config.yaml
horizontal_flip: false
conditioning: "class"
norm: "layernorm"
mlp_ratio: 3
fused_qkv: false
drop_path: 0.15
width: 160
residual_init: "none"
lr: 0.0033
shampoo_beta: 0.99
adamw_lr_other_params: 0.0018
steps: 23600
Rows from block 3 of a small class-conditioned image diffusion model, named by matrix and row number. Rows with one number belong to one neuron. Each number is 128 + 32 x the weight over its row's rms, rounded and kept within 0 to 255. All counts start at 0. Numbers have three digits each.
Before each neuron's rows are labels from the 100 images, of 14848 (inputs lightly noised), where the neuron reaches its highest value: "top examples" is what is common among them; "colour at peak" is the nearest of a few named colours to the mean colour under the peak. Only what is clearly more common there than usual is listed. The data: short English words printed on busy colour backdrops.
# fc1: MLP up (model.blocks.3.mlp.fc1.weight, 480x160), inputs 0-159
# fc2: MLP down (model.blocks.3.mlp.fc2.weight, 160x480, transposed), outputs 0-159

top examples: bold; the letter m; white ink; pink ink
colour at peak: brown
fc1.211:130161128193158170180134155125156127165123131156171150158182138111166159052194131111096206148160178126182160125100134167103116149155139115166131117101166127149059189120219170135158176149151124103140136118118152144176137095160145118145132148144120138134107149167137131109209155097152150118175175120129135188168132137078142143167166108190143110122128143083174121145173108152203103144161098095103134119136153121141163170156175104148132131118147172133145146141139129202117145119192188
fc2.211:148129187187137131099132193139158124117129105083092116105099148142102182124120134073110119063136147135113166088082121136073121150136156076099106097143116145171135112132076145104093159110143095156152067070094108114154109143101143125174080113109092122143124084116093114172137129072126103110181116122123124142163132074174054149127144119201088112135088107171068094051096134110143131195081130162146072154106134080129150096096094113079136140215167109116088138135125135107134154108066095

top examples: red ink; bold
colour at peak: pink
fc1.120:125123148124160130141150122141114160160189155093099127121117109091168146125116131144115156142126206149150148112178066069162121112090105131079100108160127105094122123080187073095123122130138089153147133108144132138163044126168117084071121094062157162118121147168128132159159128141142156189127144121146057160139100172155120121075136079137141114173139171087169142065169113027167164110115135195179079131173112147170109079139156130131144180150128134128151168108186155121129093168094137
fc2.120:137149125207137171060140141134110181144146118135196174172185145119110139167133096126140162104131100152086136153166156165069101133127102097130101112143146064183135111075148159102108085118109092111079142147054115087137148166183126154103162169184104116172166121137087104099118078194138123117115171137112139107096157100118166134157115162150121089112154136112085131118109157175104146150106157148121138131127127154162120142155156072102078082149174058213120118137097092088132213139093139

top examples: white ink
colour at peak: brown
fc1.465:068105156131161116144153125103134118180094188134112107187100138159114126138126148167185163149099122159065153114211156159097163158194147144165115145115121142107113159170181164110106119145221165127074136100161120146141175146140162082171114120067139089163106141113135168179111199092140135132109120163150099129114105129164141113150104145167162127187140154158161163150135085137138127117137116138195196087133163163129228115126173141126088091150108127191144107146125141131136135130076169
fc2.465:145154133144122138100129107188143111122113062151137147080127148107148155136129121130106116109181094072063109120127060121192100151089088148122143127151113131149158105076088147089104131148033079102154169131082159086136117120113112131138173091095144164110113098139105068084186116144159096153139166153135159180096156169133094161192135112108151138125139047085100082120098171126050150110115158163087153125103117090084067109088143105183166163155120183092125091136113132154175127136162101

top examples: bold; pink ink
colour at peak: grey
fc1.41:106138131158125158158127144145104051130101135126173123110201160130156164169114170076181109142102149121083164096156121169143142167126140040115155143134105146088125090121077096122065103140150095110101128153184032131110080057098147136131160078143130131146088091121136120128171138102145142170092115103146154058122164191126170104081153116133168108127136112200148170131175135181127067117095137135114143063096160103097065190115110099125141126114160104154104176137111121118120163124098135
fc2.41:128133149118110089100136148130150195152157151102098126168070094152054096087108078136059117155120154140178102136113103098101147099125081160132073156174135137173139153130101115149201117083109150147133088124071175119196180176132096142108094173118141141109152155125095161086100109191103149100163119108129114169121105076132103190159140128103083155112127173079136085133055136106147170157180094152166122159152138161110215083096154142121155114141084114094152083113128075141133087127130145

top examples: white ink; pink ink
colour at peak: brown; grey
fc1.155:182186161157121109135121092133157137105190138099155140135140148195178059110203071156171103154105154127188163167160137160136124175180125142156134162132144146108155124170219151157105119151160156121129166122145161148161144128110057142135166129120144138158118143173152162145157155192159187132095126179192130111090108104124158139117114156157097157133197150167163155198163194136146109092162103184155148124120103132113128130142147120142122151109129140127113226135120100131129170111168095
fc2.155:121101094040203112124119100071130096135081119150139086146108155135154151137120165178111126156149134163137143123115116140084192196134118109152129184108123184165164168078117150151118137163058098126148129152139080154121119122155140103143120057107114148154136161074076154077090191149121093159112163083109131122065112154157170117092144122128074183121154111126164170150164145113058099184172073080143134105140142138164123134163122148127145178092121126144165086091089134048130139131156140

top examples: yellow ink; orange ink
colour at peak: brown
fc1.254:128097141130114175144098141175216167114142164165134144171096100126110164075135105194087124162120103123160147165146142135123174095160139174176113168183127148176152171109150176148102149140104132197193165138143121177145150169156148115135108133154051129133146093137104145143173138150092164143176171141157151200180108105100105181176076181147127133135172168098085115171136174133127120131183145184165153161097153151141135131141154175094101097161146177147116097156153176158136110121169153
fc2.254:165128153147073103135158133142160130139197069146125086137146144152101146132141040128128122134119122084089121141127169093123148138130077154093133026112134167212079181137127137165138071131119152104130159089135137097114092144116165173089075143121123123134148135124137088108103126127083171088126119087159129130172139155107104160160162166100088134125178072155096151154129153161155168145116130122169119094060155179096172100109091172184174042209147154140121127094109116145147165115098110

top examples: bold; blue ink
colour at peak: grey
fc1.315:104139161138095134140154099142151169137147139130127153126117128107130048130110184083069161157099130187127067083145178186117121127156130132158108109165113164187129157148084170136120059076132156103081145087167188202120087147160145132074094119139115155165127126115097113079165124113141144146134159184128153112180135105094124190137056139150109088135131125064167120054165157071087167136103113143143145095144120149111139159134127096172130090164132141037169147068128103156132136115138147
fc2.315:148084132063117149068080152071141077134071136148092172150169164174121126149133136088119050130079160124107095128090167174176155068109126119142130139180122077143115159153116182117150087058159165115134130080147145120119181129104114112059161100150119199165140155114060135117103182126165135174090181141142069140146139107131096135197157099182125077117117130151134095108152159093163085128136117125102128079141096143162084145097142134109159141105139157146165159155151149121135117147082077

top examples: bold; white ink; pink ink
colour at peak: grey
fc1.268:113137135149197157163169146121154155142145100153149148127133097130165175138157119171150140139149135104175171178098149196145096146143155197143122098118157134146106146163201154128143164122134100148101091084074145143189124141151128121150136127130125204121109151126143078054175203164093185160126180137183160141158122132099173158140132083129148131103108153123175112158114153199113119134108103173144133128153134120113161226212164111168123150136126195159124104135170102112168101169162126
fc2.268:157181080100145141060091151124154127124141113184112129201139133153111139164129096137144170121072138085136105111162102131136170096150116105132160127144105124084151135116112110112127103123116155092142141144179089118148130102057189181088106197116125131151155143076132181144184056112118131125136064159106208145119109097227106093143193141099155157161111139112159143205122145164189115106108147143133139136121112174114141122097119104136143129171155129100157201134131052159099130159137180

top examples: red ink; bold
colour at peak: pink
fc1.208:083109132145113120090159095130151147141189122079132090155130103143100177191197120089113071151118157145160115122112142149102143132148121132195138082150084120192101127160132142167169089126141104152142139057152153149116078100132105114157169122168129144152076101166153107125156128112117154139134155155054090126150102147143126127126140108130081153185115131069136177168113069143110143122177181159232140109143107129163137055134140179096070122129095043157175129146148128133130133143061166
fc2.208:103176166125089106057127132110101159147125103146101108126181159105119090117101154132166163056126107097127081131162131132107128100085079091178117193097065106082136100103145112131070089135153074193136164142143169133133160111112112094143090096128137164124083126084178134154121084147114164125171124138134139114184163109073140129119146163134129175081154112180124073118168138108165093066071185126132167198165109158135112122155149126154192076190146131198140106114134083146144111121094132

top examples: yellow ink; orange ink
colour at peak: brown
fc1.90:102155159135084159143137149131172172156202127133149088125104153052117125130059142106121153174157180086148133127106148126071112152163158128095070119156112138110154129152070157104195178121068159148139203128110155193150122153169085145194155162157129149154139152140097088120143118163090140126143183152160145162162167130084070152149133155142118117103165136115153154068136148171149200170191131101140161074163129146126123099116116157076108109154132151120135105125160071154183109098085121
fc2.90:135110125154110127165208119114152124126101134179111174114167150060131132168091109072128100087119088120099120121146178139079159152096161137116092086078156129092177042092095123149091135123087142169109180097167188173088036108128143119141141091089128124113121104113158054109109112149081091124179148132102147198148131119135162108111084097094185060112150142174149148103161114128146143140132141131112155101137153124142172157116098137133127140143145162152129183128149163177188156111202095

top examples: white ink
colour at peak: brown
fc1.471:128159114144111120085092085142083109043150131091110095113077131101092090086106120089105094140105152102108101117101108114120135114058075119138091092098155102117133106139106124096109125104089049085115104089113070131116119110066080133154112140130089122144135100123083171135160095105116103089109105109133113149108102186096108111135104140086095103100105130156141063055131088078109099122131102035127099076092104142141088088076077115124132101136096101118078052108057135148128110080068115
fc2.471:178164158191185120132188162098107086104111114166108131131105107104118118118162129095075145056215090071164118101151125111077063128147095114171138142085088096135123099107098133142133163057126141134105069111129179130143072078138145119116170124094108119110087146105115095129118127086151162124133178166126144096138108082188165183094089123138116090103107110109200131118100101102153137108138115113100069156172049144126080127141107112129154193103153140121163132124166148142132082133088189

top examples: bold; orange ink
colour at peak: brown
fc1.72:125138129188128159133158141164158061128189150159119112117180130109140104182066170113158166101129162096162138113166144199127162149116139188092143148125105121114082134137067113165161103082133149091117131155077074134113136129117120111085170138125155132096123174164133112137178175098100158145182099119093167095090130119134169124144153158105116126171159143201120120136183200136142107168113125175129142073083127137154115034103175130204126114116166114130107080121100185137093086131101186
fc2.72:158109156084205131145118163134102137131044153102104119159082102150126186104138114108097117166099093154092159150127124117118112148122129124134110132135094114162127121104115072137101154164133174150108117091201178147200111128107135107129152124134134139205096022177147130067103155158178106110084146149124150123152078121131133133153142071057105162094134093077117177105064105110101111128184088093082110187131165078119125201126134107091138103085146130140161151146158134149123087148167155

top examples: red ink; bold
colour at peak: pink
fc1.219:113048121138126089086192144102151152105137149081118106111174115107071198122108156153148100121176132142190098151129130077087058124107061115145090143109135141093094153157144180139135083109144084154067119103177079154130107140102138151158142144158102187141054075132099118161086091173152157166123141143102068081139096121124109136123146143120140156154121033059183128104149135067131171082146131121181140151162130168120127127147169173094124162123169147120095101126120127148103125160129152
fc2.219:137154111052129150201187106145145072054100201149105132117125183151145120151134126108134158132117119127130121159168123114171103147099144104161085143153146128116089150143160145136151135101103127087080073184114098149208099120161145185131119139097151110085189099094087168110103122184102089093200137129139093103110126166149146108132158215160149104158086121094091094111111171135107118166078122102105160131136102129103126122134080121070113110121120158166087158116160129159075077152202094

top examples: red ink
colour at peak: grey
fc1.242:105150134100123148133083134120122154210133112152150156130178118179121155142144111154151138140184115211145150143094096099152096164161097116147119170112171120117113205130124149108116141158102078148173093144109132108099120179138091172150110071165130136147159073151102115174134118154161123178140129011157129117137248116139127105133077151124062163153125171132133132136128095092155110106182075085137083102154163134080137141137167148096132179149082109119065140117158085110138124120099140
fc2.242:065102118149134104100089114117065135097129107105105099107145109176097165123140094142156128165091159115142177147122059100146055091087109174124177142161151115139129165108180149173126173130182121087127102138169096045181159172123123162123068097142134169140140152133097169151123095142112108108110125155152148129138179128146151073131175141072100142163030141129161144175112135145160166130148088145120143103084155117107059118127126149090088161132149116151125146102189035099121131160083098

top examples: black ink
colour at peak: pink
fc1.33:124153108118128119153095129138160099161114055060157182168156110172107132176114117119146162123162157107116098140101163119219142140137134166116094137172187130099167132137095063122132168144091085201141163125091128110178209100173071083109072146142176088125126080062156140111156182119072147135090112164189111168135133145179143100152180124135150134216163082142110168089132142125140110121143135134132150099088142153154095129095145142120083116118139148194146145155105144131100125100148128
fc2.33:145095159134115135171153099099135149084176195194105086086130142069117136092094110163154090125044082163115133115138114160024134139083122064142178136074063118155100132122167186129119114121151158042148130114106097169077100120088152169147145134124095175140147169172114121130138110105203083142128074118080140091116115126074119123123126125146090151090123171113157100149081098135126157115115129129111118125210114130136180120132123124121155145166126085095119144161177145122163096164117147

top examples: black ink
colour at peak: grey
fc1.14:145165152156163177174151070082158133210081140148205114166129156134118169117105115158188150152110128120163134126109184173166143146113157186126166022175158129101142108104104083177102130127141144124153092121135130144150107155093122148103145131091093108140148114162149161114187132119146089122131125218170106118096159160126174131164212167143073120131119106099199179130119160154168147120174115132119145135158060095137126104150151144114141120152112142150155085162130158181097138164137088
fc2.14:064123149124130169100099121138139065127141121141106144120095123151203104136118204108118104177089122114173099211124100068159160094085053132108114181097149103135180158109145136138131085105120177140183159093083106131148079107185114141100087117163149073130131119116143068150122112094135088125213129130105142123118135160142186132108121083126106173103122081173078168089146135110112108146103115118101190119175133098100157083110133093092114139074162135161107132200087108084132168130109129